{
  "conv_stem": false,
  "width": 512,
  "beta2": 0.999,
  "eps": 1e-08,
  "weight_decay": 0.3
}
Rows from block 3, named by matrix and row number. Rows with one number belong to one neuron. Each number is 128 + 24 x the weight over its row's rms, rounded and kept within 0 to 255. All counts start at 0. Numbers have three digits each. After the name is the row's rms in percent of the matrix's.
# gate: MLP gate (model.blocks.3.mlp.gate.weight, 1360x512), inputs 0-255
# fc1: MLP up (model.blocks.3.mlp.fc1.weight, 1360x512), inputs 0-255
# fc2: MLP down (model.blocks.3.mlp.fc2.weight, 512x1360, transposed), outputs 0-255
gate.475 100:144158118117087176151166124083156150118135152107123132165138136149074122127147116119145079125128151152151125120131152083139119104133154127150134138162153126110131139096143116117123155108093127130139109141162147120093145144117134113115142122156140117120137157099121180096075144133097096111123109115120119149153117090137141114165148118121110123112060119104130140172153115159122087129133133102130164148170129123133137122126154109166147087118128135110147087152135114118098131096145105124124132105135149148105126114152131057119133139127104106100156143112143129112116140133089146193133123096148124165164143123177133097134131098165103122118083126137145129153166113092166166139115083088183148136142146123105145141123152100110131126097154141142106115125104139112160152078120089
gate.476 091:140163119120105111101127106138102107154103132065125152132167159118147135117160131105105159123132133111111133142160102132143110087145140123073132129129110126152144096138121132085166135131118130149105113167120157140156151121091112160142190100132128155099184172124149115140153132166115146105119111121140109100132164109117140129134103147113144119161142152147133107130140162091127119099120148113098140116074116142103155148115118166146103084103178122142111152110110087137149116116140111141105139190074140164108128107128146103112152135094162205147124150119106118107106131139104150120142130135116092147082141129152120127150143101172122133156127138122128141115104148185148126171118124131138151113132114113152110087148114157145122114145083139082110166127076112141093143136125159
gate.477 109:124148152063175133131093132086181144130137159108104130117108152119104149115088154136131144117119119154129146121131169116130085182156109109133167081186134146135108162145110170143150096109180140135118128090121148137110099136125138097136118087124122131126170187149131141162102166131136141131171142128101116111154116138128110082087121131121139143123115109163124141139127104107145144155096113149105126129145139138134110173100101114089130138113111165134172107142117126150116148180182123110077140136103102108096110084119140098135127114148148124143147095140157135127156143142180130119160162117104154118118108124126102082141131090138149161115167129125146169146100146139099151099147108147152129141124151111111130148146164127130123125144117119174100138129132146138152138125148160
gate.478 088:122092139124089096145099132181113139131126132135113150123127128091131150113096148101121147131096153114126160159096130124160141108136120103123118161130123137138134122145127142116091144107117110130150068104122120097146120110127146142137171143094151097126130140116109142079091091159117102120139132150119114181088089169125179107107141138137116124103075099140126097086136144139151127172120107144145143077141102100137146110203190154124137154132121124106124186152111130080135134109145103110102169148084139169118150090132114122117162128170088124135131157146094135118104105162161132086134176100104154115127130130124140110123100164145112114081107182170122077107147164163156115089120149120127145134162155127104129143139145154091070131108184155122124131136107146118129128129099149
gate.479 104:142132151124118098155133138148146170138144111126178134146137098113140146143090130093145159131129149114117097167161059166104111138115119122161135074154130116146129144138079129118116134150118156119147122125143159144185134137149109139112087103137138172143107114086128120129134139169147123107164161110121119138106127152107105076136097154139149123144180122106119112140106142114144086147117121091126116103117140060140142132160094114071091112121094137124130120120159077117115149175088121118143107092112090105141123155132132135156122117148132166134127156148131138160095143178116127121121132122134132142097160171124149144171142133128107133153164138122116122101135176101092157097180148121141162126099137151116088147155164141083168105094114130114123137077122096147111105140150139
gate.480 097:110143104122128173106121123089121118093102146136094155109121157080133131131141143189093132099190103156135121102082090126123132060128153115096142102120148119128085135146155153132162073128114139164121128120110129115140100146093157132120111125138127149149113117089125136145106063124131137126098148166126150149129129130156115162124116107147143104095127094106097137166103119117116149137108157140153158103107173152108129138156086148168119171096095138130151151112096119126112128111215122121140109147135114124157126086100111099105176131149108179146125134123138141112150150108107083136132144117128108147124163110158139080143178116130098117111117091108125147138136129142185171125131143145080097166133137121103167112126140096190158112147149102169131103148115165117153112129116120
gate.481 102:115132116121178149127074124136097131116127113112132155138153122125109101108147155159126151126132096104082117134127186132131099153135128139117166112166108084141142082176155135123132156102096103155146110126153123111157152155111124133110102177101083125143102149140118095126136133155134115099125121154113120125151140156139135133087165192122105090123170125108126138123138136124147115165133157106144086137150113108092119085073121160107152184116114121142121158088124122148183088148067125132152123135168126127113105102113079095109132122137177120142124119147113121133137126100151131096168144163144143136140086146126152107125135152129114142091129153129150124096147119085116136150127145158145061116128113114151080160174116093148132137113116125149141138114149163124143120139128113
gate.482 114:131156151131104136148075123126105125169176191140133137116127111169118124108084109098147140133169126147158133103112104134110122094096127121117123134154153167158112165127106092146133134100084135129112133126135117106131184119148102139119151127141132119110121106149128096106131134151110171129103123138142136131093108183110108167115088122137136152160154125148132130148196136128107148093146141150121127116154100158159114105144114143113165131126130137147130117154159136135128089101088128124128134125127129149089153129112108125141143096104122113108144094126101141147154102112148160169126134126134170118101159124149130120097129184143152105117129127146156089122114107120162101146159146125110110124121126162135102137133162153152059144092124082136131143117160125140132106098115099
fc1.475 101:159108131156135149053117087137120118132102146144139133114114166138095147134126150128115096115107111157154112138124146104151144104106138120134104118119136154100127136110128082107126141111087105115125126128124133119119156160140078158122121147138131150201133155160137108108137119116165097178173117153153146166126115158128114102113160161094116154127106166117147109174129136109133142150101159121104112064195145089163122124170102144125116119129107154140136113127136152119105137132113097121115101124077088139135143166112130171115167123155107112104147136135155139121100159113147150148113160116155119140152112159155140166151104117155108138150158119180056103170118118114117153176199102073091148100142097108151133132115177150122107131126131164119136159164138146142163125116154131
fc1.476 094:130084134143125094135108113120100133145114135149116112163141153119116152054126113164105103131073127119090123139143096185170123151115144113140099118136136120101133127138166084089167106166145161142087118074138134106152133107107123086143117111124127148104152142137123132147145115144147169113153137125140120109100093143168128144106110121148111105084166106113147109119132167122181107120133118123137135134110150138142109087111132157103132114159163096113126111128178114102131134129083132151171106145099102147086154144155153140135107091151124162138128151092153119134082138105112107128081145148100102144112129109126149129158138122112164118135141094138108118109134131142117125117132116136068170150122134150109104132123117118129089130130088167102155151115105145139151164170136155
fc1.477 111:141135113102178150167095115133191152129121150106116158101106154097131128134050150100122151140127078144089138076133144116135126157148118101148125132169128114098092151108067163161125111126186128114122127101139126106115128137120155112137140071095117136113179166135123122139132171151148138106149143128121083113145129172158131116099175085121110168145084159136131149129118078128140156118130146150124141116134124123114117159085129121103122147140157181096132113124096104145149181169138119104100112110098116078103122126109133148107128101132128131164103119127164128121150150129165141137163135109106123142158085125113119108135135105090166133155149126105145132135111158087118129113116116148145126149139145154102138138124144124133122120141084128178098117098175133136118118129135146
fc1.478 090:114135134101133140139109136161097110140135126145135157104126134088124106122130129107115151147126122144142158090117152100131085088154109105136099128109130130134119123146127101138122143143099108107136123141099136117132150155071096119139122120155118109133122117141132110138147157130180097097151104136167101123119199129146119156131149074156153165143168085105107128093129067103133136142164121112138109129126113130106151087125097112174078114111143132091057152170122086169136132139111110136129110106148135132166159143144129144120143080150122126140178149130122131144131131142108138183141129168148084129145115106129118171123138122120130109137136163108109134192144135128106153139161140169146139115117154126129093135165156133126165135111121132140101114138155089118073128170143112
fc1.479 108:144149103124148136130155138144128140128151138116113152107088116115142118128176114114084094103145093131079113170096123160112147104156134166084112149168117111128153134139138105176094132083123115101128131166133121135092196121166125117147144132092132110095130108175100094111134152109123126128160078166158137140117154148149141129125123135153093134132112113137114087132107149116102150115063109136169136102110134132107144150162148098198176093140194110111150107078133120107129093115163120135106150115130096156163105117098106135089148155113094137105124109122110101131100090151138082124132140101121114124131117096097110086099137107151148118184130152126148101142147111096162135110089143117129094116129131112109132153134153111180147138132088099126148148118118111092135167103158113
fc1.480 100:166094125127124123129094119137162117146112100139154108114098118146123131108098131119113125115102135110137112141135158121146121192136112127148128145099130147112169128104097068141121106117141139133122148087176110126123117151135105132164135128156087127151106148142123134122089144170159111127175131075146134132122153126109117115153108104157120109124064123154140146134149141151124122113129092143104136163139143124114112131088141090102141109144169146093140095165116129117139123113178077157094132135101155131132163108162152159149107133137093116133106141131165118141116139127125135108077104094138122123132119121139140161133145138116139151146088106155128081135123144089129124125122126140120113119110097109108146143108126117137132205126101094172151143128131172127128077132148122
fc1.481 106:108182122147117133167117122104144067173155105135146096116153092112120149112133104167131132137120114114116091096123148132126126130129149142120100186140120144128137107149104152112098109124135092156147072124160084085144122107134099123129099104112112114169135162131124117151098133115121130109090113112128112100157116138156130126097145138090116130116106122148118125086119112114127126098106144111168115128114079118140116149147153136112162098150138145089123113137147078123132087139119099118109130099113120111123149160124104136122150120143160098139123104104119164097110136099132154099120148133086130162135124106145152107136141126130120074128151129108132163056122119150128134133124189145192131130105133131128130113161155135135134113182139081113116076133134100141120123094119079
fc1.482 116:102154160112124131182144127128060102156163153128135091174115122147129112117093115117131136096115142108148111146138112135126112130133132106134138129177137159119109119119098098149128178086101158069118134122152099101155117089126106145113135119121149116117133132094160119126135144124100156132096110123178125132131117161153151158123098123125063137144144088129119105132139126127123153088167110123081151154156094136150139095138123144044157114135126142153138076161131129138157086109127117095103125097161144123070167151162169136179188115120126123128100116163092143136147109130161153128114145128100142164125156103115159101118141120089117134135124146135127116139112129131134131106151119133121103095129115181132128148125114113150123135067123115113166139104170124110099087142132116
fc2.475 099:129162116176137123154138120164155110096133152162159111105111129105119141133114106117136155150129133128102087142136117122152145129123126118143136139118124157076104088096097105095116158099143152174116133111119160142137105118119180125144125102115143096122172128157164165127125129146152127129129132159125121129149133107122123113130133147135147139122095105117090154167106130124134081089091140122141152079105149098138095180149103141160145143152185135124134126149110095151109154108190127171108138148174123117119112110169131136107122099131128099154144119142149116141138136151178124102115142175119155139138140111124092178140121124086129110177107173110102128089095145112119118109092090108160115119142138126140087177141143107122086147120120136161100111114115132158173098155126113
fc2.476 090:145086134076113144147107163117097179085123156144116097098118156149145156113138169162141141173113169138137090141091138134130129112152118138155115140149162089103127132133183161143184137113085130153148105134152108187112124126140133106149090092130150135079124115144137125104119086115117125106103121159143154146174145131111134139106101114164104140119146085098116099129091112126127161130122106114130132116118112149127153110127148137139109123159189112133134127099090134111123140075141119128141163122108114162118160122163096153179115101144101125118119129109130111132107097111125136110123137151186155141100152129162116165128096161075174126117124142138128101135113140112175160152104155145146124182110174118116087135118154088153126153119156161115132116144169089137174119106127128
fc2.477 100:136132100135173087095142100146141137136151143125134128148113167128122095132165129108124148151137132159081144152150116112152161164083127134108150125117132112098061150125139138139130114135132079160147125164108145090117135107079169137105099092135134120091093093129150131137138149139116177145087143107126111099129156115101150105149156109136089106123101118144135118113133124114164128151170154132136103155124098137047126163126171144135129155098137100140133120104153115128145117133104106059149148139063146142121141136110102130142135132084100128224131150123124131173169131140154104148117107103155110107092116107144111171119136128115149115162160095136122165143100142152126163085150110146117141127148175198139155132176126110131137137151100134113161162110095143129121131139106126
fc2.478 096:147073094091119140117087086144153132067148112091095114102112107104098102123120113126155149151160179121156133132144096109163131139161115148135141092131145145124089130140123113143094133123162114125128180141126117113144142131072135121097107146144120120129096173120129110081123126100092096127153130127155142184179117158117103118131119134126123135133136124098139150148152119104158143106118125168156108104129115140149153132185137135086119122133120128093093142135139120103130104155157097088117115127128130117114148133154154083169116133120175119104118111085103154101123118108113165101106107132137112153143163113113139122157130136129126105099109071136109129149149139138093161043124118136147166115167129151091094160111168128132173120178123150101132162090122112094127163125117141
fc2.479 108:116100103117128156126118074139151106086131099113127078118113127115086171116110133144066112128161143130135150144104188137137127127150137148115135160091159168133128149122122147181133158142138116118126132119130167146128152178085126151131109083102173127181114185177145161126098139174124109121084153206127147080115121163089139112152108132124110120113142099123118105123147134116122096116130115155156111157132115125098147101157115099180148137140107126127139191119088119093112117183135125101100123144128132131130164108095116127138159132106109185145127126113153122123168154164149115140124118130148135152131150113137158120102081127153112081133174115146112093148142108152166094146169120134102116098131106085126114116101160124138155161149110110087107150120127142128095141150164090
fc2.480 099:167123137154131136138098068130167153141100156147119172130109128144127120130178143114102119130102092164135165122118121122140158112138131051091064127164142116127116142090102127118195129122118135115131125119129088172133162113132114130118178094176125148118111106141151163103135099134110121098162105133164130160102123134130150109098101132138109171138104121153106151134089117157117133119120138152093110145151122126048136109171088119094118114095162119137115176131121093111118084148107108169131133091100126128122145138176145112112126095102110100125129127129109142089129140120118150124170128146110123126111134114142156101171148145128137147138141090097133129092152125150132137145151192156093131141148109178127100079126157098161138147185157118165159110108092152101126084112097095
fc2.481 103:105136104158152098114122124104097152153128143115116129122105142128161124134157150092103116135107134087112129130097128124073145135080130094116122144132152124114156101117121150121149134131099127099123150123163111136164173067159133110108126135123104108119154107131116166127167112124137114110138096119088118128139121108101106114157084095146117136136124100140145107118132138139114081127125094163134116139116182190140101141125130168130116154164141130096061150134132164123150105152159088162159112077113151066122134103132125121121142141081131111155129086135078133136130146126159148185114112100112119158157153107130114145117159130106138175119124124155122095118122130102187103149158137115177086102105139145174156142132126158118128148174115110080102094118145101124144136122195118
fc2.482 105:147130140139126126128118117149066131122103103100095170127089137108134167144146106171148130147126132098110103099166103139159092108116128112164122110195132105138126128120114135135147119068128120097165116155167104114116109110147108130148134165110133099097124122104152133134101119155119091166143189086068094149116129154137110118130096134112089148133124162114172136119122131096143159145177126111145106141164182159124152113181127128081125155145142170162111119158152153135104130146089154093118112092137129091109158154140137136156152111102156122165154134128119110093135164136143088149145148149133138128155131125152109111103103126151131124103090124127130139127137113155112136102115105145115160094122114188151077134129151096138133122063149102144186165109128133106080132139179112